python train.py --crop_scale_min=0.8 --num_classes=[4, 6] --norm="rmsnorm" --activation="quick_gelu" --head_dim=32 --layer_scale_init=0.1 --drop_path=0.05 --positions="rope" --pooling="mean" --init="kaiming_normal" --lr=0.00082 --beta1=0.95 --one_sided=false --batch_size=128 --adamw_weight_decay_other_params=0.01
Rows from block 2 of a small image classifier, named by matrix and row number. Rows with one number belong to one neuron. Each number is 500 + 25 x the weight over its row's rms, rounded and kept within 0 to 999. All counts start at 0. Numbers have three digits each.
After each neuron's rows are labels from the 100 images, of 14976, where the neuron reaches its highest value: "lies over" is the class under the peak. Only what is clearly more common there than usual is listed. The data: simulated grey scan slices of phantoms with and without marks.
# fc1: MLP up (model.blocks.2.mlp.fc1.weight, 1024x256), inputs 86-171
# fc2: MLP down (model.blocks.2.mlp.fc2.weight, 256x1024, transposed), outputs 86-171

fc1.472:499506500500500498499500499499502508505500500502503503499499504504501494501500501500502499497495501500499495500495496500494500493503500495497498502500499499493502499500502498501500499503509500504500499499500499501501500500501500500503501500499498500501500500
fc2.472:503499500501500503499502503502499501501501505498498499500500504511504507498500500499502501503501502501502500501513499497500499501499499506501503490505500488500501505502501500503497501511501497497505500501501500498498500497501504502501493499498506501497502501
lies over: organ

fc1.55:483500501499499500500500499497499500499502501500499500502506499499501515500501174500501497500505625499442500500500500500501500511496498500500500500499492500500501500500499500501502500505501501499477500486497500480500501501501501501496500508500501501504501507
fc2.55:496501501493507504495499475506467522500496513500501516508490492352497504500499630508500504500493500494496501500502505500502506502500504504498495490505496498507485500510550497499498505544499497498500501513503499574502499501499504492500501505487498520499501494
lies over: bone; soft tissue

fc1.148:490502499501502500501500621497232518503505488501500498499515501518501498500500498497503499500492501500499500486504509500502504495506497503469498493498501499502575500500518499499500489500538501500478501506500498500500504501501500500497500488501499500494500502
fc2.148:504503500503498503501500499536502496488502500502499500495505496509501500500499423499491500503504506500508498498503517505497499487492487503499506500501503503500497501499501504496492510499499497495500496516501498502499498493495497496506504503500488499501505498
lies over: lung or cavity; organ

fc1.30:447502500496497495502499461499466499499500515499500499498500499499500450501502506405500501502505499500499500500500503499501500499501500500500498499500500503504498500508500501499500504514206500500498500500505500511497407502500501500502500496499499503499500499
fc2.30:506501501501462501500493500501495499496501564501500494499498503500495500499502503499512499499502500498494500499500500503501499500517502499501499492501499500501499499527500499519491500616517500500496500504501500499506498500505499500500500515500502449499500498
lies over: air

fc1.487:502501500499500500498501500500499502499499500500500500506500499500501503500502497498496501501500498500498501500500500500496502492500500500499501496500503500500499499499502501499500497500537500502494500502501500501501500496500500499501500501501499502499500496
fc2.487:500501497499500500500500499500500497500501500498499502501499500499498500500502500501499500499474498503498496501500501497499500501501500501500500495501501501500500500500503495500500499499502500500501502500503501500500499500501501500499495499501501500500484506
lies over: organ

fc1.82:500500499498503503499501499503534500496500501501498499500519500497500500498500501495423499501501499501502502501500503501499501506425500500500500498501503500513505498511499502500500500500523501500467500146499500499491499478501499477500500505500501500502500501
fc2.82:499499499502500501498499500501449501498503500500499499500501500490500527502500502516500500497499498493501502500504501501500499501499500494497500501493501501495503500504499500499499518464447500500499500859505500503597502500500501497499500484493501500499500501
lies over: soft tissue

fc1.468:499497501501501501500500514507501584499538499500501497497501383501504510493500502501503500497502500501500500501500498500501502498507500500500500498498503500502499500498363491499500498498499500502499500497499500499500500497501499500500500498502500502500500503
fc2.468:501502500499428503492498315491503500496537501499500492499504499501499516500501508501459511500500501498496500495499494519499489501503498474512498497502502505531461493508496502500501490501659501500558500502500499518501468478500500512500495500502503500501500499
lies over: bone

fc1.151:501502500503505499499502500500499502503499500502499503497505495500504501498501500503499500501500500502499500501502499500500501501500106502505506497491499500500502501500500497502497499498544500500499498502499501507484500509501499500496498499501502504501500499
fc2.151:501503497503499502500497500501497502500500500503501500499488497503500503496499501500498507503492501501499501500499503500500500498502897500500502504501501500500497500502502501499499494498502497501504505500500501503500500503496500502499502503500500500497500502
lies over: bone

fc1.279:504503499466499497499499473507349500500500500500500500499500498500501316500500498512500502502500502501507498499499499504499500502502499443498501497500501500421507499477497501503500462441529502501324499499499500499509500522500499520499502501500497501499500514
fc2.279:502500501502608504500503512507514500497501496502498500500501523503500554499500501513502494500501500502490499547499508498501497495501505585466499498503504497595500500500492501496500501533501499499599502506508503546499479500497500500503501475500500500500498493
lies over: lung or cavity

fc1.61:499500501500501500500501501501500500500503500503500500501501500500501500500500500499501501500498500500501500500507501500498500500500499500500500502500499499502500499500500502502500499500500499498500500500493500501500500500499500499501499500500500500500500502
fc2.61:499499507497502507500498501501502500501498499500496500501499500499499502499499500493494499504511499499499501500490497498501501501500500501500499495514519502499503504501500498500504500500501500500502501499500496500502500502499492500500502500499500501502498501
lies over: lung or cavity

fc1.728:494502502497501504497501495494496502504500499494503487501501503500499498495506497493497497502500493500496494497499500504497501499506499510499503498506490498498500506499500507498501500501501502501494498499500512498496500499504498495485499498502497496487498499
fc2.728:500500499500502497499503498511500494491501504505500497500496499495484505488503501498500506499500499501501505507499507503502502504496503498498500500499499501501496506499503498499494500507501497493497504500499500499506499506501496495506502508498506500500498509
lies over: bone

fc1.546:501491494499438513513526498566520483459557510489489497507399474504498531491508482506500535527512512471541514504474468505494504484460524465509522482439440530509514497465450498503509502511530485469450498517484522537514514498512500490472486488465532492499504547
fc2.546:470492553545501530507475534503477508428492504504491527498489548474434509518504497484496513483472501503511483527503501502500584448518502488499499514535491498508478480499537482471499501530531502509543530461506497533494503534524500485520558500494465499500481502
lies over: organ; soft tissue

fc1.268:503499501500500500500500500500502500498498503500500503499501499500500499499500501499499502501501501500500502500501500499497498499499500500495500501501499500498498501500499500501500498500500500500502498498498513500497500502500501499500501497500497500499501503
fc2.268:499506500499500501500505500500499500501499497500499499500496499500500500500501500500499501497499499500501505500500500500501504501500499499501500500500500499500499500499500498500497503499498500498501500499501500500502502500500501499499501502501500500500501502
lies over: lung or cavity

fc1.166:499517506500504501501501493500502505498503501501504501499501491500502501504503499501498506496507504500512500504500494505500501504499508494500494501502500502499497503507500481506495499501504499503511500502500505497496498496503510509500505489498492496498502487
fc2.166:501499501497499503495495493500500489501500500501498496505499500501500497499502498499501499506501497503502499497500505500499502500495503503500500501500498502500487500500505499499503497498493502498501498505502496501503500487500491501503497503507500501500502501
lies over: bone

fc1.282:500500500500499500500500500499500500501500500500504501500500499500502500505500500500500499500500500500500505500500500500500500500501500500500500499501501500501500500500500501500484500500500500502501498500494541500498499500500500499500500500499498499499500500
fc2.282:499495496500500501500500502500500498501499501500501500501503507500501502500500500500500500502501499502500500500497500499500499501499497500500497499500499500500500505501500500500500500499501499495500501497499478500501499502499495500500501501491501500500500500
lies over: lung or cavity

fc1.41:499502488499501502500500494492492516514489486498499503507499503494507499501492488476505504504498507503499499502505512116501495497502511501496495502501503500498494498502505500493500491484507493502499501480504500501519494494509497506499502509503506510505494494
fc2.41:503499500493502495500507498506503499491501499495500495495498514494503512496502493496501503500491497499507506508500497891501510500509497504503511499502488501493501499506498498496497500502505500499502495501495502501489504492479500499500497499499494502500502508
lies over: soft tissue

fc1.97:500497501495498504495499499496503503482501579500500500504514516502496500506500506503246502501499495502502500491496502500499498503504504501496504502499500496501502502533492501501501502485500500498502503505497499472507495497502499677507501502500502501501500501
fc2.97:500501493500499498500498501496499563499501500502496509500500499502498500501505496499500500500500450498502498531499505500499500506503498497499491498498495501502503494499501509499501500483495500500502498503500499507502490496500500496513500499499501502500503499
lies over: lung or cavity

fc1.427:271500500493428509501500426501500501513502606499499506502568500450500466500499523500498502497495724499500500501499500500501500539501501497510501506506502500501446500500500497500501445507500499500500499483494500500498498501502500499499500501500501500503500500
fc2.427:713500492502500500494498497498511491580500500498501500501498501581499498492502500559507522501498497498475500501501507502498501504516500499502502529501496498610500500500452506500498498532536499500504493498500502501490500499501495501498501500500497446501499511
lies over: lung or cavity

fc1.399:500498500502452504501501464496511503500500566501500493501499530491498496499497500520496500499498500500500500500501500500500498502497502503488500509499494497498502501500498515497501499501500499502594500464500500498500471508500498592501499676501500502498500500
fc2.399:487500502499502499499497500499498501500502500500500499500501498498500500500500499480443500500499496493491501513501500500500499514500500501500496500502500501501498499500501530500501500500499500500498501505499500500501502495501500499500500499501500500498501498
lies over: air

fc1.405:501500502500499503500500489500501469558499498500501525510498499501500499499502501435493501500498486502499499500501500500500501496450499501498501499501502500500460501604503502501500500588559500503502501620500502498480500410498503540499500488499499500499500497
fc2.405:497501505500501501500500500523485626501501499503500503528524487497499494496501486500487499501505496500524499499499502502498501494500498501502499499494496499496500501511501657500500501514498504499504503444497494497499501496500499502499501498500498562500501503
lies over: bone

fc1.749:500500500500508499501499507499572500499500465500500475503499502562500501500499260500426500500500478499500500499499499501500499726493500500500500501499500500512492500501502498501499500500499501501499498437501500500499500505499500583500500505500500499500501501
fc2.749:499501505501506505504500508545493498490494491501500499500506496425500492501501431503494494502477502500501500497498509495496496502499498506499509498501500498488504500483508506501503503507488500496503506497564496501523509478502500254502500511500495498502496500
lies over: bone; soft tissue

fc1.398:500497502500498509501501650498500498372499804499499499501501501500500500500500516499502500500499503498500500504503499499502499504497495500500501500500509499501500500503499503498499507500530496499501504504500500497494500502501500495501501498497492500504499495
fc2.398:486499501500520506499504342505374501510499462503497498489528497497498497524505491495482500502473496483504502495505498500498485514491510499523494496496501499498506510502498503504498502493457503500487500499504507497509503508506503494499497500499503513505506502
lies over: lung or cavity